{"crop_scale_min": 1, "color_jitter": 0.1, "kernel_size": 3, "max_steps": 10500, "adamw_weight_decay_other_params": 0}
Rows from block 3, named by matrix and row number. Rows with one number belong to one channel. Each number is 128 + 32 x the weight over its row's rms, rounded and kept within 0 to 255. All counts start at 0. After the name is the row's rms in percent of the matrix's.
# convs0: first 3x3 conv (model.blocks.3.convs.0.weight, 112x112x3x3), inputs 84-95, a 3x3 kernel for each
# convs1: second 3x3 conv (model.blocks.3.convs.1.weight, 112x112x3x3, transposed), outputs 84-95, a 3x3 kernel for each
convs0.50 102 [136  85  79 175 139 131 177 170 165 121  97 128 143  95  87 149 133  77 110 159 148 150 132 135  98 152 177 116 177 126  43 132  64  99  62  93 147 148 199  77 141 186 156 126 169 130 155  52  21 117 116  76  83 157 165 136 136 116 127 132 114 104 124  99 125 129 122 106 125 126 127 136 129 114 114 101 120 137 111 130 136 163 145 111 143 105 123  89 191  98 152  95 108 199 110 153 114 161 161 127 145 158 140 132 162 101 122 119]
convs0.51 100 [134 149  98 171 142  98 144 127  81  98  66  65 151  93  90 150 144 162  88 142 122 125 189 196  53  52 131 118 114  88  94 135 169  49 126 196 110 127 115 130 113 124 166 132 118 134 118 140 147  97 145 127 117 133 118  81  96 158 154 159 103 137 109 110 115 123 116 121 105 118 144 101 113 133  82 143 132 131 149 163 119 182  61  35 109 122 126  78 210 206 163 169 131 131 137 118 126 106  75 123 211 104 109 136 115  66 127 119]
convs0.52 100 [124 115 119  92 129 135 100 136 153  95 108 130 116  89 105 147 145 138 162 152 154 161 124 190 124 128  93 130 108 126 107  90 134 110 114 139 124 130 156 130 110 117 126 131 123 180 147 132 135 122 114 148  93  94 205 125 116 154 125 140 148 117 144 120  70 118 132  58 107 131 116 124 106 128  95 125 149 106  87 114 106   0  62 173  50 126 120 176 170  79 134 203 152 131 104 139 128 124  72 240 171 150 132 123 158 117  57 119]
convs0.53 108 [187  93  19 151  51 127  67 114 149 166 118 132 102  78 156  99 132 153 121 133 115 141  57 107 164  59 126 103 125 194 139 177 119 119 116 134 155 122 141 134 110 121 125  94 126  67 131 134  96 172 109 105 144 114 124 113 167 123 124 104 169 132 110 128 121 163 125 118  94 117 104  31 155 118 121  94 104 195 120  94 153  85 132 150  71 116  92 148 204  59 140  82 146  94 116 161  91 114 129 168 137 141 167  78 149 161 113 204]
convs0.54 096 [131 125  99 124 134 124  81  57 129 135 118 106  92  82 128  95 136 126 116 158  66 172 171 169  77 115 127 101 143 179  78 142 132 109  93  85 103 125  63 136 178 112 121 129 116 111 154 255  32 117 184  87  91 114 101 119  78 119 198 127 124 174 127 131 132 110 124 129 123 140 114 111 124 120 139 126  87  88 100 129 113 178 116  63 151 145 154 136 113 134 152 121  75 131 136 111 140 161 130 179 127 131 165 130 148 106 144  82]
convs0.55 109 [170  99 139 154  90 129 117 129 135 143 128 121 134 146  86 150 124  75 179 153 112 124 103  80  98 200 162 121 171 111 170 200 148 138 122 114 121 104 105 114 118 137 129 117  96 130 169 115 171 146 113  94  72  84 117 137 131 117 127  78 164 139 169 115 104 125 124 113 109 128 118 125 116  95 134 111 128 126 139 176 131 144 127 188 145 116 150  99  89 105 145  71 192  47  77 173 116 124 138 155 116 112 110 126 145 186 193 162]
convs0.56 104 [146 170 101 135 115 129  72  99  47 153 152 139 110 136 104 149 133 114 117 124 207 185 128 203 142 130 184 190 213 140  97 118 106  81  89 105  76  75 102 151 121 117 145 150 129 255 189 255  87 108  89  91  80  74  98 119 115  86 122 153 141 100 149 125 116 145 115 104 152 100 108 127 144 133 100  89 112 120 127 118 141 136 130 121 125 110  95 146 114  86 135 184 141 109 125 130 112 159 141  90  97 106 156 157  88 130 114 158]
convs0.57 097 [153 133 178 126 120 175 103  95 103 111 181 127 135 144 127 142 130 116 134 122  98  83 110 128  91 127 129 167 124 125 164 129 160 134 104 160 154 126 115  71 102 122  86 119 143 155 181  90 106  97 126  59 105 157 122 131 125 162 150 129 181 183 132 143 102 114 135 121 113 140  95 102 149 137 116 164 128  73 149 150 124 146 138 244 137  99 143 140  74 117  98 134 124 104 161 132  81 172 131  90 174  46 148 184  75 171 166 118]
convs0.58 102 [106 132 116 103 130 152  99 127 191 112 123 113 118  90  79 141  84  74 118  61  96 112 145 109 170 152 143 145 136 161 201  96  96 125 123 152  81 129 128 154 104 120 145 129 129 135 121 136 126 115  95 133 115 175  92 154 135 169 164 109 127 122 122 159 128 152 138 128 133 117 131 137 120 137 140 133 123  73 129 113 148 112 156 177 116 125  91 106  98  57 156 124 144 172 176 103 133 116  80  72  66 156 130 142 149 198 143 187]
convs0.59 093 [129 144 196  79  93 118  94  37  73 122 101  67 136 138 109 121 128 114  43   0 171  76  36 128  60  76  72 150 133 121 109  89 120 105  98 133 130 143 116 123 127 131  93 146  99 149 170  89  72 122 115 111 124 147 129 140 157 132 140 138 143 145 143 149 211 125 135 164 110  85 140 119 162 130 123 152 158 126 148 165 150 176  93 189 149  93 122 143 108 113 168 128 133 137 118 136  57  89 131 194 140 154 139 156 132 157 110 145]
convs0.60 100 [112 101 134 130  57 106 121 132  99 147  99 114 125 100  99 104  99 109 139 255 133 152 145 121 145 139 138 126  81  58 165  53 146 195 111  95 104 103 120 154  86  79 132 120 127 143  50  85 114 131 122  67  91  93 126 112  80 120 134 153  67 153  81 100  66  55 130 121  60 116 109  51 110 114 121 113 108 117 124 122 137  81  76  81 137 107  98 159  80 137 240 174 118 168 135 163 117 118 164 105 132 161  21 104 147  46 118 131]
convs0.61 093 [171 158 136 134 134 207 103 143 144 108 105  81 171 158 130 136 149 136  94  58  95 108  83 124  88 149 148 125 116 116 104 109 105 166 113 119 139 118 121  76 104 123 107 129  87 135  65  88 137 141 153  91 131 108 138 154  73 100 136  95 105 124 120 119 140 135 114 126 142 123 157 188 119  94 118 135 127  77 136 129 121 184 157 165 155 139 145 122 103 149 113 131  67 156 160 171 131  59 124 129 136 117 162 160 181 184 166 126]
convs0.62 107 [138  91 112 136  74  77 134 145 125 171 109 134 119 113 142 114 123 148 136 146 138 144 175 113  82 111  90  59 135 120  95 195 132 143 212 102 131 155 148 128 172 160 113 130 139 120  39 101  83  62 141 190 192 240 126 121  80 111 112  37 157 111  27 132 134 103 141 133  83 132 101 104 139 142 157 167 138 136 136 162 151 179 186 135 151 125 129 130  67 141 115 117 122 159 128 152 173 124 126 170 119 156 203 172 143 126 147 103]
convs0.63 096 [103  80  85 133 125 132 119 143 167  91 135 147 106 105 105 129  75  89 212 130 109 144 222 120 124 182 151  64 126 130  47 116 144  72 164 116  76 138 153  84 180 107 122 115 136  90 127 110 118 143 110 102 128 140 154 158 126 169 127  99 107 134  90  97  98 145 113 124 128 138 184 105 118 122 111 166 136 164 127 129  73 134 132 154 117 105 177 222 125 151 112 112 125 134 101 128 220 179 120 158 105 101 153 127 102 201 192 129]
convs0.64 097 [179 139 136 222 132 135 190 105  69 128 129 134 129 108 131 181 120 118 212 185 141 143 131 169 156  93  81 131 142 102 134 129  88 111 143 129 112 104 135 136 123 123 109 134 115 130 111 130  68 107 147  85 101  96  62  98  94 122 107 127  93 117 213 121 134 147 112 170 195  97 155 186 139 137 120 125 122 111  92 130 116 108 130  95 174 203  79 228 224 160 120 121 141 121 116 147 158 133 112 100 128 122 138  92 114 137  64 126]
convs1.50 103 [126  74 129 124  69  93 165 124 124  99  76 120  98 123 130 131 112  92 170 128  88 150 198  78 107 165 141  98  94 181 128  17 109 161 112 124  95  68 134 127 124  94 215 181 124 123  94 132  71 132 152  58  68 136 117 121  54 132 169 138 108 163 114 146 107 114 190 144 130 128 108 125 107 133 139 117 130 178 119 111 118 126 123 174 106  95 116 124 120  86  41 113 130  93 142 145 114 190 162 132 134 125 115 173 142  86 128 150]
convs1.51 107 [145 136 162 138 116 183 176 202 172 120 159 162 141 163 145  94 117  99 122 114 133 130 111 107 131 144  96 115 129  92 165 114 122 111 115 163 147 168 147 114  92  61 195 141  93 134  97 162 155 100 114 173  70  33 142 134 159 137 127 157 124  91 136 141 104 109 155 139 135 124 183 169 135 135 151 147 123  96 140 175 136 128 136 167 107  57  97 143 112 110  95 102 107 134 147 132 123 159 182  86 168 138  87 164 137 114 182 163]
convs1.52 095 [138 132 157 111 127 134 106 120 122  69 132 159 114 174 185 117 137 145 129 104 124 127 155 174 132 138 114 114 123 106 156 116 163 118 135 165 171 162 173  45  79 104 186 128  81 102 106 111 149 155  72 149 139   0  77 111 137  73  74 114 139 167 135 153 141 157 172 119 152 212 137 163  99 141 131 127  94 117 135 163 149 117 106 115 127  83  74 156 135  87 157 158 142 118 135 117 121 171 123 100 151 137  70 130 139 110  77 109]
convs1.53 111 [ 64  59  70  84  51  80 141  70 118  98  97 158 135 140 123 137 176 143 174 110  91 150 147  79 112 123 118 155 112 113 142 117  58 164 107 142 119 134 117  86  99  99  97  85 119 192 128  81 191  72  67 189 116 148 111 115  83 104 179 134 140  92  97 155 185 120 196 192 108 167 197 131  73 139 132  97 198 153 168 150 200 130 139 163 101 133 162 117 135 147 127 130 123 156 177 123 142 134 125 248 139 117 233 125 131 133 117 122]
convs1.54 092 [115 168 186 147 144 186 106 112 116 139 136  89 109  99 145 110  89 132 102 105 123 145 137 130 120 156 172  92 144 148 117 157 152 115 156 141 132 106 109 129 165 139 116 154 148 181 151 136 190 121  89 149 180 139 162 196 155 133 150 144 170 145 150 152  94  86 167 107 130 166 104  78 129 116 156 107 123 136 119 120 119  94 114 131 101 121 141 143 124 123 110  93  83 180 151  87 131 117  99 105 146 161 116 139 171 106 154 176]
convs1.55 100 [153 144 154 124 123 107 106 132 100 123 104 173 120 129 166 104  66  83 143 124 105 136 142  81 112  98 107  90 106  67 129  98  77 142 114 124 144  81  93 170 136 143 159 227 149 118 126  77 148 141  31 166 192 101 122 137 149 106 154 194 139 153 134 166 158  90 136 140 124 108 115 144 148 118 122 109 115 131 155 105  76 129 130 167  85  95 131 146 141 136  83  89 108 134 187 165 124 111 130 122  80  96 125  80  57 118 123  95]
convs1.56 094 [180 188 231 118 131 160 127 168 126 170 124 130 171 127 215 147 127 132 151 116  90 191 185 105 125 158 145 104 141 110 161 175 113 140 121 121 143 131 140 145  99 135 130 168 127 174 158 126 192 130  31 142 146 139 128 151 112  91 131 139  92 112 118 155 127  97  86 142 123 113 160 121 137 107  82 125  89 149 150 140 127 138 152 157 136 133 122 186 140 135 126 130 151 180 169 132  97  98 126 128 153 107 154 153  95 128 148 122]
convs1.57 096 [115 121 110 127 141 136  68 109 171  86 143 151 112 138 161 155 149 130 108  81 139 158  51  92 126  89  73  63 163 197  65 137 155 118 152 184 128 137 115 121 125 122 127  96 115 121 108 135 140  41 132 136  54 101 153 140 164 146 164 131 109 120 116 141 140 162 136 159 137 116 128 128 124 127 156 112 115 119 124  93  94 121  85 110 113 130 107 147 196 134 129 128 143 139 140 142 131 183 130 127 144 127 128 131 120 109 158 137]
convs1.58 122 [149 152 101 129 141 104 126 126 106 151 127 148 165 118 116  79 127 141 194 111 117 159 179  94 137 131 101 132 103  96 112 110 106 173 140 117 123 132 115 135 141 155  89 118 130 100 139 105 124 107  89 178 170 110 144 138 117 132 175 133 167 129  81 120 121 129  80 169 132 108 144 139 212 199 114 168 154 140 157 167 135 123 165 135 100 115 139 139 131 135 121 112 139 125 150 142  82 131 119 129 154 114  89 137 111  95  85 107]
convs1.59 080 [ 77  64 100 133  99  66 169 138 113 142 148 128 171 149  46 191 122  85  70 136 180  66  36  84 141 115  87 152 127 124 104 108 112 111 119 107 134 108 150 116 140 121 160 156 155 100 116 155  88 152 160 121 142 131 107 139 130 145 120  64 129  99  99 108 126 143 110  96 118 133 109 120  68 120 117 113 181 131  78 114 143 122 129  81 116 133 129  91 118  70 129 129 127 145 139 119 135 143 139 169 145  78 153 144 138 119 130 124]
convs1.60 095 [114 116 141 102 124 131 138 132 124  96 132 130 129 105  80 139 124  77 122 150 130 107 149 161  93 114 121 148 219 164 168 157 109 105 137 139  93 145 156 136 113 105 138 132 155 117 146 132 116 171 144 124 141 124  81  64  56  81  83 113 143 127 130 195 191 171 178 173 144  94 122 140 114 138 198 139 118 192 117  97  86 120 105 172  97 121 111 164 160 147 105 112 170 113 128 122 124 193 190 140  78 110 178 108 117 173  93  76]
convs1.61 091 [143 143 100 149 140 106 140 118  51 171 189 145 136 147 151 106 125 126 159 183 225 130 169 130  77 108 118 122 129 156  83  99 133 137 130 157 154 112 119 131 118 156 154 127 134 159 132  98  98 123 138 124 151 161 128  86  88 117  79  82 107 119 159  58 102 115  91 103 124  96 150 130 126 103 123 123 124 128 124 114 109  70 104 145  87  93 121 112 123 137 133 136 137 165 177 175 129 188 189 132 148 113 135 137 144 126 100 114]
convs1.62 105 [131 130 130 118 168 143 105 143 157 176 166 171 121 165 151 116 135 123 118 102 148 137 138 175 113 158 168  79  82 149 128 102 163 124 111 139 111 135 172 145 112 116 177 141 126 110 165 131 124 127 123 151  32 143 174 205 165 186 135  80 132 146  87 110  84 132 120 123 122 149 128 146  19  43  93 108 105 118 164 165 150 111 146 150 118 168 111 141 152 100 182 139 139 139 149 131 124  96 128 141 173 126 109 167 186 128 102 172]
convs1.63 090 [129  92  23 166 130  85 166 133 119 123 127 161 138 142 137 124 115  98 136 134 105  97 130 127  87  92  54  78  92 159 129 107 109 135 124 117 159 125  67 209 160 145 214 192 117 134 171 170  99 107 227  86 102 136 143 132  67 111 139 129 128  98 147 130 168 155  92 117 143 114 130 165 150 162 187 142 183 158 132 181 176 153 126 115 114 125  55 100 108 108  57  83 140 143 160 195 151 148 204 118 104 111 135 134 108 168 118 137]
convs1.64 120 [125 105 128  89  81 114  53  89 117 122 125  94 139 140  97 120  98  85 188  88 119 185 126  90 168 137 125  67 102  91 185 139 128 173 128 119 135 160 178 126 158 162  95 133 123 149 129 178 139 125 104 176 135 140 209 163 129 131 105 130 108  60  92 132  68  85 163 125 105 138 130  97 134 164 137 123 153 164 153 153 182  80 114 171  85 118 141  63  72 115 124 101 125 156 128 119 126 159 101 170 100  77 171 102 119 139 134 128]